config.yaml
model: "image classifier"
dataset: "patchworks of several textures"
train_examples: 145000
image_size: 48
crop_scale_min: 1
horizontal_flip: true
targets: ["centre pattern"]
num_classes: 32
arch: "resnet_bottleneck"
norm: "batchnorm"
hidden_act: "silu"
depths: [4, 9, 4]
kernel_size: 3
stem: "single"
avg_pool_shortcut: true
dropout: 0.1
widths: [192, 336, 576]
label_smoothing: 0.05
loss: "cross_entropy"
init: "xavier_uniform"
residual_init: "none"
optimizer: "muon"
muon_scale: "match_rms_adamw"
learning_rate: 0.0039
momentum: 0.95
nesterov: true
orthogonalizer: "newton_schulz_5"
adamw_lr_other_params: 0.0011
ema_decay: 0.99
max_steps: 6100
batch_size: 512
epochs: 21.5
lr_schedule: "linear"
final_lr_fraction: 0
warmup_steps: 180
weight_decay: 0.1
adamw_weight_decay_other_params: 0.05
Rows from block 10, named by matrix and row number. Rows with one number belong to one channel. Each number is 128 + 24 x the weight over its row's rms, rounded and kept within 0 to 255. All counts start at 0. Numbers have three digits each. After the name is the row's rms in percent of the matrix's.
# convs1: 3x3 conv (model.blocks.10.convs.1.weight, 80x80x3x3), inputs 0-19, a 3x3 kernel for each
# convs2: expand pointwise conv (model.blocks.10.convs.2.weight, 336x80x1x1, transposed), outputs 0-167
convs1.48 094:136127156150155115110144116121099111121097141128096137120143124074117145092139194150106110126106066102103112154155134141113093128090106166112135130122150173183168106162169135145155135178144204164206129126165154152165144145108125118113110136086140119128150119102115118109157128120183148127221185172145100092138101093154092106121135072138121069163128127102124097088093108094119108201165160151139138178120111162125156183148135173146141108141145116101122106088138178105089157112128120139182101107110130131123124113114138152190130128161099106132
convs1.49 098:119156158101094172177118153121145130132107127147143077096133165126112144160129136196103100093151127127115114147142138138151132167129139125118131126139115161129121138126113175105112134168179176093099159081048169157127110133099132111107139119140123151131127158121128144080142130123169126111104109142136178142103120129112107142097099116139098055139106170152128155116134148097142117172101130126142071172162125132101090120132132106130164099161163155183170100130148112117129149119129101128093094112125096097157149163168106118126155088148147166129
convs1.50 101:116134158136149157143155106131109151110134130113133067115110158125153103124142117089112134138140116125114133138170088147152127111145163115152101107113127113126110108141152119125146100088139073133105099140125105160124102152119108117149084132138122120135143117183112146139091150151140133133145122106145133104113089101157165065138099074098156182111137109106125122100181096103143129116124120130133097108149113085091037116147074135137110127118113102121123163125131062121126104126106128129122103113114110110139155143164097106095119123102142149147
convs1.51 099:159171150111139126113093135115113136105109132143125102137144117119137110099118096132119134156157120078131185091105084106109100133132089131131117108124147101137128134126084119088111123098065111147136121131137141128115128117130155105129105127104167147104150165147156147143129138101134152144127120136185152099153175119169161106149133122119138109088135111116132127104102108070113127126115104097100099128094080144127132119115118099091121098134128114114137118099112153147137113112123111146110121145128134137097109117079117112106112114077126095116
convs1.52 105:136120114129122151129117111108146156175143110131134098129092099100122161137144146126148134123140176097159157108171143103133098112138155103125088103172112119127103112101117106154116151162114128117119114079133150134069105114125087104125113138145092126150116166159146149136114125137131129125110118105123137163142158098076144132105120123107113125181123157135097146089110126126147146109135170131097140121124132089135113158142112142136151087066137061110155105122130111157118114124117151110147109096135135102103104112133116090131158147134150132121
convs1.53 100:112118139094135122124122120123119124128127174102138119138139165105104122153152116133096078105148115093142106143128139128147124094117108128123073152136123155144153070133138106130120142139124119134123178132094158141106127126143095124181166170176168160173168136122152136180110148130134105113175130136088129114116140157120137142154091151117118125099121120108119106117130091103117138107125085131098096127125117126098114134128124108143139135129142109156154129109140101131077126142125130123166089120162114134142112091091098126162137115115076095090
convs1.54 105:090097118124132162103116140131153094082144167107137119140141102152124111104141105134128101124121109160148118119114119126134111150149126149138164123143160124127153171137092154177125089108149128122108143169117100157136108135100135123123131105109131143139125109125146140129112125147073123140139118134159159126116112142160158103099098108115168117110166115134125094182127102138155103163174100153175118120206123172158143168144136169086087136116105082143144079133149160145105129123095103094093144157085116123099159140136121111108164132140152098135
convs1.55 100:135137123133144164098122121114114160118160136151104097191142139157125134149123126088131186164119131130133138143141132135139133116131122113136107106116130118143131116141123122108100128108128126107095160135136109094097123128119134118161179173159142105127136075157123099116116131130110149152112125100110134126090122122110165115108085137072074098122165168094120108102133111102109070125116113113134098120120109104125139133131137167110110161128126129130126121115119120158122159151147186161163099107114108158158108124120116072090099136163131162118
convs1.56 097:126128097156186156120139152134117135136160119143119084143115077140114126079101139114098114125106134102075106131130171151119134139167156118140130115101122124100130125101160152124163127159160124115115091080116119123131119110146092117137113123151152166134167153123156150143108098146122116173107123150110129090110105079103097091191140161138103091108157180072138102146114103140109117115094102094097091116100089119135131092114142141093148085123098129110124130137105131147141121125124099101089150138105148178120169128093100127121129116142173165121
convs1.57 101:120097131149125089149172143115114142100143145110116119126111114114139103138117099131156102094165118161147107144153154151129133143142107138133104107149151107090150101128174146149128110127145094136114089102110109122112099114108165154122168136172127111135095141077132143119111141093109144117110122152108137159087123152122118149101169087112063155125134115134118098085116116126169121120145118096118152130128125186145155125123150152147131100116109126105102084138076134121117162138150102115131124106088130153099108114115123147106109137142143141127
convs1.58 098:120116139150106114155119159139117102127120087148130111135136114132127119150146163113084108127151121115177170095139121099127128122127122092109095115134115103165123115107121116098122105091144127122157095100140142098143165114113111127106140147140137131123162148117135116128130147142097162145106118110128112093151152097134145107133099056110117088113151127097161118091142173097114103083125179075136151135086148090080091099134137102140089197168145144162086134153118103124124135119121136083130136119161165108106212138110145113150132092089184139144
convs1.59 099:107059098091066085138148168166146129106138156130131110120115114118126127136121171169141108132150179119135109159131118108110106138111128122135140151158135171151199153134139116152107155108146155140118142145148121151121093092134130125130130155130145154136165152125169120146104128140139087125170107141181189154159148169142157165130119110161091141130085136125129103133103115104096135184166181182161156159157169149122123136128107128131112093089118155150132129127133105136152128095120109116124134132135137144133128128117160161134119143119115139110
convs1.60 098:128143144106133109088148149144117132133120131118097101113159175102125180138203162095130143136105110090097117177110161139074147134110125167173145097117155159133182158100145125082148199147188136141141108146097156124118110104115109109088145155154129157130137125145099091117138136131138139118155147160158134108154148116129093089116082133175145107140161108104104116101148123150084147141153129135108124148117123158122152153143130112092114115111113110115134121134162137084135127120122129113148110109072140126111119153118101164133097123106091097112
convs1.61 101:115107110109132100118118072115157137126156134153108128163167153142115149112147154126080113116120135130120087137161142149130149155116121125141142166178167164143114174140136134120124131124113085107093101153120146163137122120143088141086107105084169161135146180148128136125107141128138150120115121104115100110152133121088112102136155159128110104127116121142143188182156167174167166141162116128137095175173143120107118126142151085125116119146115132143132119102146181140109164120141116142126118127153126146173111132139148115100111135133118139130
convs1.62 102:134119137128090137157137131156130101094102155165133159083078075130127131144147118097069083110133112088143132190162116168161101136112125130083102164148144137183149156107084197149125161156149127103096112125090129083124150155146079109107125109140150126129143139129121119110117124110191171136141125114115104107127159184119090160126130137108152138139114085092118078109116106101099109132137116126145129164100137125112150136155117093099119071104092125129104152187158147149150100085104081093152120133114097129146106111108109102115114090123128112125
convs1.63 105:130118110116121098103124123134134097149117115166120120121145121088113120130121164098137133107165131167144148151117114174162107145179097147135112139130128136127110128121085108118097070130112123107133145127124156151151113137115133131137118143162127130115122162105131118086123120103121127115132150136138135076162147125130104103100110072155130098093109077111127093135130086159124123134108142148140123128135143174118075156103089130126064125095099145130124156141134137121077139152096144159096118100105115107082159141114158150098134120121152121100
convs1.64 101:114147127139122102153127136154159130158131124108109092142120128148094135147129133074103083148139117096162124175138120124129143124132153158131092163174112148130127135132169125129159103136170139122152139106133155155178099110079147158114140132116130127122139160126118154128131097112164125088149123118134161137126179128117112119084120124128118122167125119151107060106155139105140157137141158129137184171155152154155122117134093085093134129157132182148095142149111120087119059112130067094173113122146112117121142123108128120149133111133133143119
convs1.65 095:120091113097080114135071128140140142158149093121141118092113102104105099109093110114134153197167160144136143128146127093134125115131089134125118168137142164143121132118119115079099171155150159189147146144135140155152107115125120166165124145132144103145126110122110113094120106089128130116113108134162133108166137141147179125111081131096095108138105071114145158152130145136108113145176197137144147154144139128114111143125137127131117169161120135150141120111160173116108159136153135137144104104088118142117116113113117144097141114091120132141
convs2.48 098:087166135122163141107110139124131105112126135125123108146119124120141136122157079129148099111149090110082125137076097104152105146158129111157127144153149112131123173111119147101124166157118106148104119146140153107108133148162166166086150158118115109134124098111110140132129154136126142155127101145109102129107129137128103145113097145083089138114089113164104146086107122107106158199109088129080126159129134126145155139141146121143123137129100102136081150110171158113160155128142140141101153116107105118144
convs2.49 098:132173161091082141077139141107127105092110171110116177099113099073095113123112137115111119116141110143110131136140092111102167118090143110100114128134110145170103143084106115155090110123103080157098148134131121112132127128109152115108122103111112117125089130138103122125132116143144168093112077100088101138154157171162105096082135141102095110132139105094131120152125146136069122138141105104091134099108166136128142099149098130121111131134136119118192132146129138114109115122088131101118145160124116087137
convs2.50 109:122158081103118064123160120089119124120115123106111126097089120123120114100131107126109153151149127120103117108106127132140120117111149109136103116113130140157118106116110132108160143121147061084138116080123119118142129114143106114157096089102155156107092089111093167168146076130093112126126155123134108102102108054108100155119156135101135123143081157119146112139092077137142101109116127136095101162100181119133128117122135094151134070115122135143081106150115095151098098089148129120106106135113102112081
convs2.51 100:135139106091117141146107108137110122122136121128121143144127131157128100146183100167134148129146145157188113164135167082134124129087126127114140129133092158114141112156151129138122124118133128091161133138117124158126169112128127138145138087108102102140107082134137112120105147102132110107097083178128174135152121136131160086110157181172093105171129109166170126127137192135109135090146119120074147126112126125139097105100146141103093121114141090116108124136170124136143120120183143125145146117103129131128
convs2.52 094:091125139192129106144075118130120132090130135137122105129128084146104132072129112089139127143116120131092157116138110183108137075143118134103132098091139182109114145072107117141092108109179131166122066166132100114135128113112151112112087111170185144149112140142104117091120129134100147104132145164141123111134144141127156086120154138145137127157139123104146133112104160140151121172133164141145165158163150097155144142156152159131119147140103102108137122172132124166133124082135101135131104136162145192090
convs2.53 101:124135126111136114116111128167111128121153121110109124153138109094093085177122127127129172114112103126120078124119149084143117144128138140102065097129120145147123125105092082090125127124104144100139107109097126152145150136136097120131115126190112147140104112102139136184110132136133119111137131107170138114135154161115106126128129111101129107126144127128097177154124124136155167135122179101176101121082089111122095143115133135127099077086170168114135183166104107125111082154133124119106120146157112109100
convs2.54 100:108096097119138184119139137148112114142097116118145083127106126139153155122099106121113116149150118152102138134136188111158135164103165110145143110135122152128157128086145106127124121102102111111169133148114129119112116087100079134133142141105109105142108159135099140155136106093136112140112104087111111143079115087194094118121143173119115162125097160160110101150109098139135101100107082160118116117131140112096109070114108120112132158088100142130137112147104126165119066128147102122163109139161109118077
convs2.55 100:149134166093115069145128111079181110072152148107125097116121145083150130100112117137086158147141135120115139165110133130147083173115130129141149140110119134101129133135141130148182080119095133150079142158075169135155138125135112141110176147134103126150097110125152097142108142164126116136098133159096132171130163134129159158172116120154131123146102163125149094068108151139105130168163131141116138119129129141128130113161166136113102135112136152110145116104121093121155161130120116140109097164105135084156
convs2.56 112:107120141163143102147141101131121160087123144137092119108128130162121092136100179105119174124136109093103155118142134075130087111094134129181091124114132122155108117102141138128186080132091144165115128143127069117153081119103145124132117113105119141142138137134129174145116103150095120164132135132127130166124117103107170146156119146131128174126122155124130105125119152151108058085138110176140146112118178128146101196108135121112157109088089144136091143108146153144160081179085144112122131165106088113124
convs2.57 097:140148175136167071088128150126133152130169130159140088092163130137158142111160111130093099127148120106186149104131079122141209127114157174144128159124164127109152105098108129126149100134121136122177123095111136125096123160150134119124120144094127124117185129122072157147118140139113140151147123161127157109150089081141109144129137147133127141091135140135137162143151152122152145124160130159100154151115134099132134144166170141218111116151151115128081107099109173134124074142107161149132170115111101121125
convs2.58 099:118167121099112151170126134109086120114117128113136114109152092110130118124145139160140129128159107123108107120132094132092097132183122067122150106117132131105123144116132124137117121106143116114151124123105094106101111151122101134107095096107125139098161136110090130128162105080175101118123142098105163105151071103112130107111131155111115153170104155109120106109125083139092130099131085112117099151079148118106126116139108083099129143151099149136109101123109134130145171131090136126135126136103127087063
convs2.59 101:144121132109148163103145155110139148144127164112122147108174074112160141155151097102143160149172113153117148119147127143113124122105105092139159121117135129113133131100139166142126130142134105096134181134145113135122114133134122159118142091115097097159106163129090175131135048095122130174255152139188165102129110148131091126123118122170122137120113144151116127132113135136122120137126124125111172143139140152140138142106084138086148127116097136150138080105169127144152124145130139140123159104135143165134
convs2.60 106:132147127144133136134109155124137144130113157156120090141089103154136148133126158103165104127151108124116126137163123123136122102137122095154137142135147086107136106098107172161165147153163134137141136167154127172075099142137135105141160138126158135154115126114136121114121133143102086185080126162134086121137143116119137147154131126156157101079101082110129122138135162098115115103123124133135131163149156073159146139119104142112115096160114107110087141106146132125090079149108145094105147082146146173104
convs2.61 103:158122069114160119131113161130114121120109165120102125095154238159096128155122069151067176112178108113099185128126104143092122119112106139121120136138132133110146123098133132119142078167120119128178140098161111139140108120144103121125091192121137119138129118174127109131121133119108102128103118113146166114097143123180119124109121120148196112137097132147089115138150136116154066167155113129146104117121168142122179151124121173123149151124110097102136132113104152147150121172148148130093125129119138135120
convs2.62 099:117105121166145183139069111140158131079121132131096124111122125117129115116108117098148145167065122127133210105081139140124098134135128159151124140111190134099124110155130154117106101175099111141171107120118160110133125158134127141122124139098107132139137122186103138114177113128167111114100092177121148136097131099167153108148168116161106131149109185117105093160155125095109114120126171129131132121100125115133105169151161112131085131172114119141100121129154169176151182116176132087161127127086124160148
convs2.63 099:151111154109138126114159135159108141093116126155088142125126152131102125125157123164110144163111114133127100169117093146112146157156207092116155117112138144119136149124150150114123117116110134104150093076127099131119119133160101094164144185115151130109148126090101130105157139115146143104118148088127119127117139159143093086145095160089133097119153109151157121116165128146155170121116129099093136137160129103134136125120130140161134099162127129126151104127134108110124111118084120105135103132140156091096
convs2.64 104:107141132081155147196105103128120113095098164115114131108126140148141130097084132101165142099141115113091190108185138124171111151106154155093155155145116124140121121144129133140117094165163066120116131164113130119102119137107146149114166110085151099107141076074132150113122151150146122103155155135145118109109110116144125117110137144128122098111146095140156128119168103106136107117148126173142133096107139140115152160131084141119175141150121136182153099114142118132141126148139171104134148112137128162170
convs2.65 102:134137141104116126132120176119119168124137167154158108127144096114147127121131142133131094125138108138148158124125098126161141116155109118142121135134170118115091126119098129149151146140136199155139146164125188137049101098168136166130133134118097130141102133131146125096091104140113113162141109151127146112160077091108089087137086148136125095121130087123110142099107069070126100145125134136134139091116130115138164135094151148159165129167147140091108089160136151115141147124107132130108119155123079116112